A small image super-resolution model, trained from scratch.
Model: 1.87M parameters, arch unet.
Training: muon at rate 0.0097, batches of 256.
Data: 95000 training examples, 34.2 epochs.
Rows from block 2, named by matrix and row number. Each number is 500 + 25 x the weight over its row's rms, rounded and kept within 0 to 999. All counts start at 0. Numbers have three digits each. After the name is the row's rms in percent of the matrix's.
# conv: 3x3 conv (model.enc.1.0.conv.weight, 128x128x3x3, standardized in use), inputs 64-79, a 3x3 kernel for each
conv.23 095:479489472462492488487496509477516473510527486478501484541515531505461453475457492469486482512515509447513549516506496501513486489502513496481500527508513498489492483510500525516510536478502490483474481487463505490477539533537501481484541500458441474478486449523545444459524489472514506493535492475498474503500457500534512531482520519486535493482549495491534544492568497524527493447468455481519489450464491489505484498526514542558540
conv.24 103:513492472525528493494496515507541477544520461506470466465496531445457513509511549492475541493488499518511492502513499497496533497529500510491543510471476514521509530505505523496515508552524463460514466439471521467509488533505475499498477458481535464491501486476522486516505519479505514457471509517534532470529569516546520475508487526471460539474454489500498508527503499540525502501506512505468501523527501457472509479520549493531507
conv.25 100:535492489506473496494513511507491505468463467456482511483509535534550535492500501514480468485492487479519480499553471525509503510481524529546506461489510508524497492524543478503502497486523526482516494537542486492456489501514520502513482490473521492511482510515528481436525522549513520510483495494469509454503505490543536517460475481501482517499507515473454466533521531470476531558488491510479514519512490493505510479500515517502481
conv.26 107:500512504514507506534519492516503518500507497496445514525515514473466499505514508462479455499502490516525487492500488477470409474514484482478510521482468491454497505497512533489523489455506529484460505460523515486494506526504509504538461504467494454514520472533508507465522474493515489527509547548472531523515531472465515459485489507539508525500478500493531517480539542471528537497512457499524514526491512515531502545511476520482480
conv.27 110:465532504489522501493504463513507477504513486505507499481498504463466506490483479472517501499505527460491485524540556520491524520510521522516495476486491503485453530550550477478495490474475578532498497503495487480490502528521510465506514511515478449453495492530485499511522547549508525522521530481490499471513500472486553484522495499506459477513497497539484528534530522544532510536511518512479468520513460497557525510535480544542483
conv.28 096:505502508492510521506535538496471470505476511514522485501526494481493502485476513512513501522507509507478451527506465518490466487521525488484545495490517547511492522508532508525510520501501485573518487551552491501469504516513512514509499474504469517517489527508513528473494526525500501497516492501500495498510452485518524512489478492498534497478549508464506541451466522490504474507553530499551546488473492497517493525496470521506505
conv.29 101:486489454501528503524539514454511525482519501479475481505494478530509445507495487472492528489481503476515517505462508471477488492502525506469475500464495521499544485504473522510512491518504479487525447512537514543528499523512493494507542465500536483510450510538447530518530501440549493510506478478539531535498497511461514489524505520490470506489493520521526467505517494501470508508465464484494497487504543538495537487503527507531494
conv.30 101:472492489452499508522523486482478468486502479513493502494496499492490505493489520521480516506502536514531540478522483507505481474493469514497464496512480478459457514483457500546561495456526509499535459494477486550529511542502508465468512536485517505493524469496478518487492493439505512496520521555504483498526486450465494493478482530479454482448482492510488499488502499510482534452468442486505479499492495465466493477510487488508501
conv.31 108:471522490535493462525503491517523512490494505519496534490497473505544496503518500525485469511487515487479517496478516493522481489507468495495533491493475503532507472497515503490507512533500527504533573512519521437495460478545486509534483482498491473556516500527513504512491529472485530485476515493443464476459521515499508502520478523567494510539485492498480494490494499494521478539508510530482510508514526481520474501531453489503461
conv.32 107:523524501503463510494484517531497480519499507475511517504519504520471472495515489512455472463519490500515523503538506504483503512473504525477509473525509517490520504492491480488500477484532484498503549523478499493500442507533504503520552529471542525502491494483435467511464483524507510512518496497506506485503497494486509510503479487498478508524524507511493470505490524457506529495487499510518464502492497490486493474499513469466498
conv.33 112:506498521467513508520516503497487504499513496481501503479479503471469493486526447480486523546522485477448531504514514478529518534535476496533501486512469518474481534505520494484475508532442545506445579463438511503543491509515522489541496468488447493485497530528473505502551486479503502442476516473514499531483545549510521511522523492522487438511459460502506526505524465507502473525505527515490442507517499457472478450483503443487515
conv.34 104:512478460503525524519487509500507494514485468527471498483481465506524505501540526494546540495452408487507487493453511511519518530543516481441467521520471492509526508464487488537565508509527488528505451446497492492502522516488499510534502536555458498489492505464501508511503514511495480509479466499457441463525523508505525533510516507487491506474469527497554516519509475517477488502540533493487516466460486513483491493486513491497500
conv.35 094:497486498502505477477527501503487477479491507482496524484494542543503544519500485498507484496517514511523504480498519492482507457493472498501503490474501471509556476480454496519485461472464536514500491487495515489482487494473513462469502550489490483435525555487424471498487483462493500492497473504524504476537533510473479484513520491506553510515517517516500453526549520465468534513502460486514482504498499532490512525486506466425493
conv.36 111:498509497496542435485508457494503469487527491523555555536529530525491483470514486482459550452461502510486430497462494525486496531494503477440471545520459524496465521511506473503496467501511474481527471527536437489483495511518500505512485497490489496488532516518517508462523515451502507460473485484523488506528472476505552502478479501446483546486496504519505514470508463447500512482454457488499481511543494528513495512522461475541488
conv.37 108:474490510439534500529518476517507541519506533532516516500501542491472511491484549499440510481477528482500496539546502558475542499517546524567509505473461478505511489502459544500494509466511511500491518529485494514475468477462527548479492507479434487489493472506494504492448493470482494485470510522476495506550515520515496522489493488503509502497519548560502467486466469509492506524479515528494520531472461468503504531521516472488502
conv.38 111:540521466480500486521513451511495492520491494531497461515533485520480498532496542471473511497489501522468490511506491515513509480516523537498482446523510442548460466510488499514498460483508479570498470518523488495535492504493516443516511468519487500500521477478515496539499489543458504557476498519499517493507491485483511495523496504492523461492522491486503516525453500514515480503537479476544471501547437467514465493517458489495481
conv.39 101:508486526505439517489468526478485516530493497522510540498501524465452520499475509485513497483513499498469467517508527505497535493468499511561553479493566510482522509481473476447509476481494512510484493505468505502495515497492535511501506528508549509519513519485496529525503449486507439490522493532498489494521508473534528485467503485492545492490560479486465505510468491519523483490500531490459532556487486486509502464514494521521484
conv.40 103:502499499504470484509458480504464513513530475575591505523519529466471499463464494493519515504513536489512499477490477488510513490486535520548521495498470501456462486503506471458473529535511530523533504456487520478462480479521498513528487530495490490504502489489460494493478491506494478493523506461487514512519510477508503492500506498483547499480513509469454486499501459524534472478554527448471495505445473522530539488473539479442517
conv.41 099:483474499504506513532511475499470448523537507473502448452507507436487475476499456521534514528531525533496492489481507494486500496492513448509461483542499487527510515497545510524530514513484513528490511504447479521486467506505496528513496552489504516490514492483521517515473488565474483545511495521471482513527516509519501508506506542495508496486458475545521571530505521505512490519535527488501462480484486468497483500542506486484488
conv.42 110:543514505506476508505491502572519522546513504540523534532521506491501539485503488509515480502508478548494475518493528520492544481462523489521448453495479480493494504520503493480504455463509491508457485543491464491485507541509463496507495494478516488508474503481473539508509519520526449480500457532535498521482476533469491497467437501488492523436526495506510508502497490474496487519470493508471529483507544518502475492499476501504481
conv.43 099:519484501501493522529484438464516513483489497561536524505493502503509472479480490498468460513554479503548541528505546509467537493458539469498492493525496482501525542521517538512493540493509470463511495538525496517443527498511500542511519509552476480477489548540502476520503534487523532511530508519548518509504492519510454494491527488502497507480486512526546513505510510494484490491516513494469498509506483493520517503511488532473429
conv.44 085:510528516528523512507520514535503490504489473516491494472453447510495475476476452482501504525503525508464503492457466500473493554518541510526545484478519532519540493478534469490533534537564489499480510547541470505484470480456484521498475500505395445448466506478447483475485447489500514509498507488510464447492445478532488537507510514486462486514501523500487496498510515489486488501521529525486488515502507527507517558562549526487496
conv.45 104:548477480518480512504464497500506483506536506502542483472530498488534470478508456504537525486494500498509553531502498521513476463460453460500504474504478482504455532491490504483492551530540449510505495463479517482507490486509489486508533485472513520515471519514491524524492502553489495523502575539484497507503470492523491519506505506525471498585511558493480542547498519536501536504520495513514529556543527510514469472510462524524481
conv.46 102:535503524503435476537492510503502490479499505504513491504505504475496475502484459518487514512479493512469499477508528480484538498505540446499492475498505483481500498488500525515524535527524482500499504507478472475470518503499554579528482507493498484433542527514504505513475504499511524503524521494501502481482495490521548534462470504524486517497481504482518527502546509490512487486489518514486508496481536461474528472499531431479506
conv.47 105:517437481543463517510457515492470511538475515503458516513488516518521504480517489460472454523532544454471474477478483485489510448494484487493482504499522470484479433488500442494496464510467481478505450486494515494490480522483466531483473484450517500484502480487541525510502506510532510493516510522523514525505482519529528513501509503474500523467513539497502472490483481520535531519502483499463477535506520529464518493436495541474500
conv.48 107:506528539482476530521483505490501505512515516527527532491528501528500461499467494524525511504481493521492489478503465493498492509487456482501509529475524495520475486482464515467501478453493536530474529514485530479513523518492511523491489492501473497533489486516517522461454477482464476454498485458503462494520463479510541515535507477493468486511533515493513531521508508489450508457484483470456489500500525520494523487468514493510503
conv.49 113:501449510518529545490542530531527504519516480525488510537530533524492522543503541456530525496508515513470467497480500487495501541548537471521520487471470524502490454473480438479503470521511540553561513501525503486510488497454504495472479475469496502470515498479486514458515495444517477466453491496497457483526491548516522522479496510490506515503510500513494543509482518515511492537502509503524556496494512508508525531528558479492523
conv.50 102:530456477540505507513538546555573524489519524467432507487481482524503452512530523519537552522465516529449461453462501507485469525512482475423474533511486514564493527481487487501515506512532530487492516485497504482515534533509527514502508524506481525525505473482528521493531504487477489518481502558472479521518492493478468485506513528469474488478472466509515494489508489460470516504456467502516480519543539500474489530566515521547539
conv.51 103:507480470472491491472494493519504490467471501494492510513483498505517509494537520511483519501516545518516526511535531528514499512472476514506521499507503516481488522525521502495457526474441472478488495512507508537527478500480480519496493523498494504504502508545480513575473496521512536528508534479502493507527531502489450497452474491488516479519476466485487480487513502477510496499489508474470477501509495506510508505477462462446467
conv.52 107:509513522519492495542494494542560522481493506456443482473510498500502494532504507501463490523501497480553511486534535503522522552481462511547510504491512494514482477482506476493489505515508492416476463480508526527483510497488476517517492479429554500509479504480476487493493462492459467494531534506486493512513522515503501522480469483477427458525542550486516433518504473494542551502499508510495524513518499481495464519512516509522518
conv.53 115:502505539483480470492452482467469500500481543536542529509509487522437498535500473498479463507524507529520498510486514494499509523504497564521498551505480549487447536519553527537486484525484525568502535528514480501530462491492503503488501551447479509469477477488508464549522504467453490461460481508460521529488496525527462469517510489444542511490510528478486493464511528478534537524518509518485462499519514468489539506477527499490509
conv.54 107:524521492508459472509479495499510507539530535473448485460475481522498496470501512497472525476514522475502476491515486491485515514501510489504465537475471487476508516480505480472480487477494546466479506469477520513527443474447478499494483513460480472473498522498472487504453466511491473472498473502510518539522497491530527519541533495528467506522506461538513490545504482520476535501510498523455462457486521521509496490488488524530535
conv.55 094:524469492517454483498492487477476470493479525529520526486507482507541510470495501511544546518528528517496516505461495499451475493490501472489537474450498492482466525522524526461492506512503545544526518555538489513508510496500523516493489508490456511492470537518486483451542534539541528521474496524479493468482446490501473506510564523528589536514533508500488499491483503528488509533526515501461490502498494507479494474445499482498481
conv.56 100:506501526460499499497519476510513497506500487519459466544527521507486520511502531488500441543512494515509463539514531512506521511501488497497502517483472495486471458496535476515505498484443522526512473527480481540498543492471505508507456533490551516479495535511477527469464493506458507498457496471510509509468518558510519490505555523473521499542522497473477512470520476497510542487508481479484460530506484521454491465461524515472550
conv.57 098:491464563509485501478463464479477495513500500481454458517495462474512453535526507517511492516533537506491513481425438496476519519478497517501496487525529477487453518491509496516489498499481480492519518513525553464491519529493509548509476509522512503511464514480571513513520485491530489505501512520504522506507524522536488449511541555498521527563535506479510537477516516525544516515478482512505518486488474452461503464518540496461485
conv.58 106:472485492465485531521529536517518521500509516536496525485522479519537465509507489538496501536476505530478478478497503481518511480544541515478474505476477451465489493523473496518490494522483474497500501493492487488497464484510543515524525484497547488526524487512544497515475505487480524471493540480495507481483489526509475540510485475524467479504458483469536543489492545483435523535464478522476493519462486463473448496487483508479466
conv.59 106:521509499496507506528497465495464537461470552525520485519520501510534504493518500508499501523495506491512519518490448513494483471497515477535515490573510497489496495525494503506513500476476525547522526537493498477506526496494516502490507518500494458508500508443495506506473523525505510519513506497497457512504496509519504509517490497493493497511519493475481529493461495507483504508562525505489466492450478534558474523507455495458507
conv.60 101:469478481526509521493474464530498509467500477499496444479516482494533501505512515495446444487513516490512497546506496514496507549534499495497498479536500473538494537485486538514517523502502502512524505542513518519497479518511491519464509532510435488473472559537474496483472475475542512537476519520541557512517503557513491489550534531521498515513515469491547518514486509517501547529501526505539515515484488509513515499531522480487473
conv.61 105:449443458501491492504484488509516528492464450460465491473482485503497528528507517505551477501557514487504510465463535493457520492466478495543530482461499464483536480488486457440472466512509530477450531516478531521469485491469566540544488477458590539533521473514483507463505508541518517539512502484481508511521492505481544497534535542525488503483511512462493512504511485517567534507529537475465500525513520425455466497516507461513483
conv.62 092:563501501536465517508461464458457526526456485506477486487487531500524501518493474460480496517520491484483472523508483491492529480497557508508523517519541503572536490488506497511482510536510508523530482527523492477500515513480470483448543504490532530491488500492491463502474547571474503544483468486520460461459431441498461445522506520477501491462465440458476496480494485499494497509491503512490538479519536492491507482460498486458494
conv.63 109:499518522523538524488502548508478453516479485515457498440485534492453479460472490507491495528507537529507489472486486484506536523528516550503541501478521517481517525518523499476522532530527461504496481468519507466531486531496497487489498480514535493507538505514552462514479497520485514491486513516516498539478518525470519491517534535492492481500487472500531520484502477515557548466476514517498503518479467529540523475539515494482487
conv.64 098:455458465497488486453458456505543526481503512491502525466492503465491502458501491518488505534522539536523512526501509510494505518498495507510543522529543536537558579560568542532531542533542549526520533518507497511506528537543535526537554541573525473506507501518486483533523508478536511477511499483505502499489497515504492498537539527517499488530515491507510507498502465476495467547536554493485497480484484520517516510509512466481493
conv.65 104:491509543475475498495491504476479492511485493561525482494501507462512510509491511460523528477496488454479498522467512533521486464558456470465502499476478511505462413482437444525522444470460474522508512502504496488543489511477504544559500512512540496550487459504554529489525533489491500489480464444553535532518504533497537500486530464482518525495504505467521474492528515484487440490492514518519509541520493530483478537469505534478465
conv.66 113:506506476453475491526518525489503516509483522549514476498487495533482484459440438493503529466555542457486498517524519473470480496484493500526469521485477511488505491544503525482510502525506513519523501476507488515527549474501517507497515535493548521498444508468469495519532522503547567502502508479469467453514525508521489500503518510490509529483482494470481499509482518458440526500522450506532520506499511521505495533518496514497489
conv.67 102:498485481511474489506507487514490459554516514517496519452457464523482457500524492493502468486550508452474512524502485510532489520560461511518505527517515544555493468488512455442494545556498503508492509555513489524531503502530537519541487478474475500559495514503519497487525522556492513520467485484503471447519518519511503518486514523491496519496499480459503489506488481499483459509530505480488502490527521541541492560538483522502459
conv.68 092:511507535528528515477470452488452525534499475528521538494545489504528483513477489507483491503505487514479420539481500513438493494494522486475496523490505473517505481487425493550473447482457495484523503531514485544556496536495515553508524507533479556550510547576483446467481535505520520488528504494505532510534468506506505506496530465479497522488522521477488463486512468495496529488473507512517522511508478506457502492466530507494509
conv.69 097:490502505493528477478426499488507520496495536486474513493534499523491504503558497443499484502483501501445485490474532494479490523519473524529469474504471463467519473496441535521483438477504467493447479500503475499554508491498539490519482537513533509481487490493466508519530494525511500533522513495530530534547491511496498504483533477542557493494508527486492486500481528479526512472502529479538509488449513519517494522527535472487529
conv.70 106:503512488484459515478492511540469514563532503475546528486455440511474493485483493506512457489537480501497485499506500495450475488505520517461466465479480483496487491492428519511456482501499528540549457499524506500500497535499491513492483523523500493532497499544506447503506487456521512521496498469497520550504460533551542545511523510529529526531534500476497456525501466505499486449457470504468463489442486506499511508471521539476525
conv.71 088:507488479497504508544544554495511516468482509524519504498490502458497495479497496484507500495502519521502508477497537466482498458468450487538524479509509501492483441455489490490513489504514463510492512489485510514519472480468524505483549531522554533529498506493526512512515551536506520530417451504523512499538492497533475485507511471566503500568535543519520482542480454464452469517501562490495539505508496481521498454517533469484519
conv.72 092:528456511503495531459526556502516491526517510476506455509499516525532521489490516509487509482513524484503511496448523527534472518491463463515493519528463448479478503493480504513467507513513528527501512508521496511524516555503500503491515531506466482446482452484469473501536503468514500487537525491478448459493487503493499542472466513482515488519511528504535515482495484500459493493455475509515498512505491513534492547541479540517536
conv.73 097:498476479474456487509522480506501503503514510478498464507536523507514524529552522496471515496498502451466459490515469509484481512491517470463453505512511524505501519498484522552503514522526483480497539487480506484477492529515453463475494503531524495476509525493498480513510537495506488469472497526508511532480519508554501514531534530526528499556493473534497518544524523517501505466475477528525518505523478498473493490500478485465477
conv.74 094:493491503504514547521496499499487489506506517515527522512526506497513503503555537484493500518502469473523476508540486491535512462470502497480488491523547464477499481509463479495468498526475502494500531520501538559506483537549481512497456475502482479553518488482495524511516497510480508488474493502537479477562518506494476517516489480525492501536494498511513518486482502519500492532499502506473509500499525491486493482491500480490510
conv.75 097:526498502518481518503468499490492530481465493489474469500554512489487520465534547512487498476479466484514477476481496525505481501495510490486460496516488495515493531468497509469497515504535521450495526500523504517497478538479553510502468482472496489481507455513531514501466482461485500467517509496545532523540489495514568543537486482522488524506565537501512521514456505527561545527505513526527521511506519475483508515504530474467495
conv.76 103:467537505498502495495519528528453491500467491489481503541526495552491506527472525507523507477542507505551515502479513469471475484486473512495500518497508502493514524487498523557533489501485498474483477507510487492482499492510501510525519521475452527500521563494527524478479503508492507501504494493486544519515512507502522512494490466499523490464523488495526532460498491446479480497521495498536483497526530481450488467451532470508522
conv.77 100:522531491488554557461465536449454478495482505501482478496499513493515513486490507495454491500475454525529505528500492512482510506503529538526498513484480504517541534497504525481522470515544481478508494436446493503514515493536523524506471494516491486484458485507496468440504515493506478478514481493481500494513490531514482523488467487467474433521483447509482536529520496502492498470473440533533483473522482533533539517505509528507525
conv.78 098:531491489507475477516471514461521525471511550497500502497488495474469512522524476525507502500523486499518536480515569522496523510511537533482551555513520526508524516500486500490461541526541531505508539499529556513510468478520479482505487466487510517529527484518525474475460474510424478520470456516518535542532482492507515493537538524525486496495555558479524463492503496493502527513492481516516517488509557494474451485494489476451455
conv.79 100:481495495492498503511534523471499549514479510498468479538492516517524533535531550482524515491465519491460506487495509502539498579526539463488493489505485493481516509497487505490471509523525522496517524496518527499547517497496471535481485503503505522528482488528477492541513552478464497475440505498487520498472484506481488467510459459519477496497438462512475451511505509524528532507528507547514484527509471486490519494495507525521528
conv.80 110:543472524490464495508537517506541513508500519486488496482500499494472501484473523487475456484492535470507527513533530489505471520500507495478481518510501508505492524475484530489489492492467509506533523547533524533511508523513492519483452449445479498505487519469519482464520467525477544536489502490537515491492494517515470501517494529523509505541540500536495466480527536489507497470445501515525560509501526478470501494526488513479462
conv.81 099:494487491510492517531491498502536496512559535484537471525511503511488468505504500510487525491521560501550516465484466483456468457471509522493477540448454521482519480509478500515500495473559475482500514493502537490441515508519519506515542522517531501547510466514521509513523513502501521466517489500462469444517500495489513550466470523479485506465497536482446502466515474468511499523501510504468464512487516504490453520454434529498540
conv.82 107:465484486480524487485504474517480523502472493531504486498489478479519552487510534535499475522513463504521474513518520521511490506513491497515487520492447504481486488494493519518460497541509502468433532495507502511528482526466481518519510505515546528536498462556534475564507488525491487516496501513513559521503472469523450448463532526494520516484467515471508549473479525469480518533485498495478474496515497529481458514452463519489504
conv.83 108:491526503488497454509477503468462492536527511535545501524526496504496491485467508490498511491506524508473494556496513498481480511519529486508519479502501513494499483485485499503479497458508494544493491516488487457495548526508498467528503490453559536561530525538510509480516496521512495518511463436498465478514486512543503471475467487473462490473510521478475500457466487540522510512523488488480460486425494496492472487463455520498506
conv.84 102:472503521525537544506507492492511507528491527535487509500530485515527482485477491498522531506501509502475473509503492477463466479488461498488535481478535506534535467476467502479471476500523464494507498553488516545487519483477478499493519493527549534531495528515517501504515515508490507502498517556555545493477481515454463487517543492509499515476500504474513500483501492474476523495501530496493496510520523485460469477478483500530496
conv.85 110:500510487506535547537522511533486475556466450510484536467524511494524545484500493488493475506501472516491442434471530472509491509497518484498527438509576496515526503464489499515492496460484479508513487457543487509514518470539492512530505537492482511444503504496494478510485506509516484515492502518522481437499499515524488505529498498506491464483492474517524511501468425523486458479506548487476539492487522496504520504496478523480519
conv.86 106:494539529519526548463457504493497502507473487487513491528526506509544520469463470534461450494482476485525565473488462504521497473472492513518474491509509453485529489516551506500506545515500480507514473487490540510492504516520481496529527496491497472471505521515519514515520477519502492517531513508485494461505513528478527506459479519460438476531508462501492498506476464485506500535500480509502482487507497505525558513532539467475502
conv.87 097:531564521521540499532545504478491483492480502507478527460510488522548468526555468480468492492476509489494519515498531472461478501488491495470459497504501497517490515523531502496509523503510471454497476474500498512473543508523538566533509550511500475481505555476496539454507508518502508537506524495504487494507523484494518489519503558483430503454425512494513492514479509493461473509496507472467525497477504509509517467520527480496478
conv.88 100:480518536495524483489540476501488523503548541481477484518537514474474480470507449497508496508499497492465491533525534523528520515504517504484433480471457489471493460474459456455488542522528521529486484488460482495515478437470492490477459488511486546551479485468520502494483491521479484517499512506552529521533530491509510554530499487505448452514452493522498497526500524543478521495531544465464461535486484526508479481496517493516505
conv.89 098:521501487511505508473475556510502516512492511532498494479490468529454487479481478494483523496494533517566538522538515547528476516526497520504499470510465481503472516505475484503487496508475503515454516501458502497466463503509489543533479473455468496481500498524513474491469494522483523506523507490500503463449472480484504480520493466475490497499507516489475429459479504495527491518520519548506501523493528524498507529520520519516494
conv.90 102:473507522473518514521530538452507490492480494534512461467463481487488499501483491517534519509500469525527502466476498446470469497503494492489477505496477523495485518494515510468491499505491500493506552526548528528492494497533529494504443455479507507478492537530494513544506509500468472508482490527476492523458457503490454519500511484528536520487489559491469454535506538486483538481509485465485498529496522484500495523532549569551496
conv.91 091:528503480470485462489536512561566553491483450474479477488508519481512554470465457509485474475491473506507509509481526517473497507481463514507517475492476517519478492484494503508532526528556472494480481471450506509489509481520492459523474468495503473439499515506489504487435489476477521504496505475508515487513537536466466446503516503517529513510483438504523471520521513494503471484478462486502476481510503456505516491488481493507509
conv.92 098:499524526500487490487480502490467444496455470463484474503509471470511461487483518494481471476454509495490516466457485518520520540517525495510518511519544500502507564536515489476497480449503479478478502528484500511481485479538476509545497465514531497540508506471494537494543541542506483536493485498489479503516507488510551527506519510474484486473532491468433483480492493504535575517513499492490513521512516499479481474486453473507491
conv.93 098:481497483494504525509538563559496539512468528428444516513489509504491513451484459519488489496488494483500477501498512537512498480460479440481505502524436500502457471505503492518483496515492481465457511447485516488473547561505477459521499544492516474537493503578495504544498482520505527549499482523546531550480536510511500511460471518466483448516535507445493520482510528482489544485458514489470495506475489520537497491500462478478508
conv.94 096:486506500453513530493521536505475476463470457489509534537491492524474520496458488510481453543522470519531515501485462483429448467441441476491488488512493488502472510547514469485480507512543498480497471463503515504476517527517479479509507486455494446495514492496509533494450485507458477496472476536528563563505531522466478503503553501492532498492494479507543525510510511481470513498508486495505507513534516496500513472487471479503530
conv.95 095:524520501529526510514482482502493536519502504530497494468493515474503507487499501516499515543521542522508524547499505516490501546510545524511489512504479499477478444479479450492492450494487482514472516495448499474442445497485435505443507516521509525466533532483510503498427470484460482481472488477548561539512485503504495527463489485465504512471499501496484497486482478500500488515518496498481475503511514511480478492494468505481490
conv.96 096:503518518485484541469469526526510496495510514485453520496516470492580496531547478506509540513473542509458490506519469498465458501476433481499489495506552487498503492505509489504496485465471534532506528505507507468478500513512475501529513510518464493502477466476532556529476483461512519450519513465486505530516507514504494516499537496508525538527523500516506491503513502495485534490512491519470461470485507536508524513469444492451468
conv.97 099:485518517488523520469470474452457497514509519525475499506544507558542488516497487520533535472521515493478469529471456523450487513465570509482479484510512496515506484488502486498497478492479521514478518498493498482475514520485529499476518503502486516480510490486498491531519497497504513503495521516469451487467480474450488502515472497508483507517509475512475513462459501455507551512461473509498521501488509496468481536506526484517557
conv.98 097:528482505500451486507512491512514515514516526533480511554510494524494464486486510463503486502557534515548504510468537494461515507496489534522534492479523503477507482524484524524513549550515488506470489493475524542511506524501515549481490513475487565503488550507499499490524497463545502481527461501482469514460475477515501474472460516464472485491520526459484484504516466530470494489481477475483497504523542523458544496431544527501502
conv.99 086:536473526540462525508456477478509510498553520470509501502485484433523502466519490491479443484460450463447488524495514489518535509501517480471505511507520492488564516489479516512489520497451521530526507526524506548505495489489480492505470498477495506499504521481474500497488507520504484498521511480531486496527492462536466503543482461539495475533503506539533498522524491536506473494504474499508480487468478466481528503522527489489484
conv.100 086:467504495478506503480520485481510475517496491529530523503494506516537506518502484518519490499510522475518536526527501525497465513473484522485478530494517517517547456456471489464458461483462493490418496491427508513444479492526513513513489463465487470446471494471466472470488496513478489512479469461481476471479460495473452493474492481478495505476512527515511548502504524493460509511537485521534483535563518504523521510512515527527530
conv.101 101:532495509498491549482503524500506515527476530535465486551454486513502480506513519476538464485510487471489487497454458508511468518492490511536536488491518512483507464466457465538491470525494484522479553528498462514522518472508490545496460490530517557568472517499530517550492535512472468510473506461531514560486539502471505554489455472481516534521470452500512470488485468465484493509535507493475542503512471507495513508554515493469457
conv.102 105:497500500468492494490499506501495476521483482541512506493501523489467529513499505535535449526539472478487519486511516474503483481499457502549517482530543506478529517539520490497469517490471518478524508455498481508470511481481526460543484495516517512496518506531501493480498484481494483504508524519507501552469485521473482513506485490489489497523535498499482460536503450491500466519559493470563524505504561497528533470536559509510518
conv.103 101:489490479508550544475479483514502527501505534456461522502505517491467482508528501513521504547554530511485504488481464455455441472484486515519506510500516509509531517521542532515503500493491504510538498505507501529560505506513532540508486499487501484504488476511532543559531525519500465485531531518499493491512492442463485481484456504535513506522475475476489486496504512519516490504496496501504507538500506493523498480521497514533519
conv.104 097:529524511529495526527470521532524521539494510526469492516510511566509476523496505514512454513500486487495490514525496555488474542523488477495505524473507519502493473525502493475495459461496535491484528516512519513493498466517481482486483461505480509525436502512453531537510470504524476517552502559461522511480469490519466434488491499504450493483467485461494486462484494474449522530525530522477516545464508542494519529495491570536467
conv.105 087:474493538507529507561505450526469502491509513531525478476527532498513534489519474481488509443519472519471464510471492504467529470532500488500511485535521487480426531515518508485517489511503471495496501514470518537482508519446505467509456546556501520496533479505504430486507518523463502507478492529506552507523468529499505491483534514534524522511509482484533506533467498507523542469485558471534504528494455506531462502465526486498503
conv.106 090:523519490508457480503496485494498506501491513487503497503462483490540521486508486497463482480508515495507551544505487526523499504506535516461493471520500483516479463456530499507486508566509480489510473492513538482492495520485495544473492449442491510571513528467549535476475471497544533506479516511514501497472512466568533486485490533416478522511492474487495542517509523521507472540466485537465525509566533491507510492516458492504503
conv.107 101:498534502503494502510480484492509512483497489503518488484491477487477478489494508476511552529482514512473472497484438505506474484544537482466445488497498461467492526507542518513531514526563487494467484468465484500512517479494457495499515507469486486479500528511549527497511502478511528505495539577511486529518498509515481474488473515483470489467489469519560521461496493486497515468474497511510542489487505569517509515511513493496580
conv.108 096:506505520517492482491484482548506487519501451491509503530488544509501523510473521527460491494469517502517548481502500462510503514522475488545524485523500505477489498494506467492487514568564508501512512474509518456487503464481479511509475488419558485477489470469496520526504531489538532525532523528523470500461460484549517552488506528492500481522515537514505473507502452482525516524479495518476467509515526523504506533538456490519521
conv.109 095:490511484506520519473437490498535503511507487518489452497515484509514477517517453515513498542480527490486494486447504510486483513519469477529530495480489521475452499510498522493539498468482510495502495465458482527534515489499478478552495528517509495476512464502491518526494480509504496473528513473496491514483457495491450537501510465494483499534464502508472510474517544502508505480493492520476454525494439490494454510512478481464527
conv.110 091:489507478515541525484492530481502520490474530499499534504488494485501489511548472497511489490515528510517490520521522498485514489475517499498495523498492489482545481510503477501495492498521490463542495500534496486491532491505497519439509538440527518554448536571489522498507492532480473527492458500514501539466516476503519465496481551479488525498496524511476536461511521501536488466515515470453536503490561500503499472487479504492474
conv.111 083:510465495480521517510478494508513525491505531528515478499510491520507447500514471511524509513525472530518462500488544481474533472497474480522538490515551514502456518523502530516499537491504474482502493511491454472516477521463510500448490498516501533464507499508554494500527507488469457470465516523510520469531492515543522502450452509488504506514497490504531497506452455502472544492502531485497520535492411508501539505483542493472492
conv.112 088:519569530488491472501496470505455464539501476506485468522485512546505521506496527518595521508480496486446484487497481537528500561528521473509535504503500518506485519493475496541536492481530480522510493512524494454454454471476488550558503525519539523540467455463503448452467513537489515487505524464483483523476475444522507496537538530517503508499469488507516538518536535467495486491497515550528497489463500468466483498529482529515486
conv.113 092:536508521504493543518526512490497460521506499544534550496508490519470470519501523513549572538525521492490490475512472509518473492464451507522542494553531482492487493491456478512501438522502531546523524477475482465534508489509507474483517548566477513551511480459496449469471457459486491471522535462496491512491475450505504461509499502508491488529520502452454496480478482465518492522535510512499499542491495489493491499498470514508522
conv.114 095:492497494471503532515524537466483501462483528541499514508516466519523498449500521481483502486488492523473511488485520472513498487501504486531555483493504535488462498528550527521524482523500500499515498474464485462482532484487497522506457520523501520482488515485476414461514476487534521495498556519538539497485511516499480491474515530504517488505495479518508490518489476470478476441523506469473496505478483518519520506470486500491519
conv.115 099:449441439493498476491497482461492472447477488491507525511491432518504489525532535500508469483504489523486515513548506542534501529502480480484537521492529523502509530541496517524503482469507517496466477540506501493457509487466525516517523477478512502517481499514469465446564506534518496484465489481488465490491477476466474502480486500505478499484468488517478531519475492498448482499518478513510516484506512498495470501507443465470455
conv.116 087:544543490487469512483511535484477508539516495488488507500493471497497497457437483512498493499481486504497487539527530520494528502484500530587535499508547541490467491488536504517521520502477518499484467476493496529467476448454513562525492453500488524484458482507515506495460494525478498489492503485502478482479500499489504449521507521464464504475471484491492475500501496488500462505513519509470509490524519485478495473468498513552510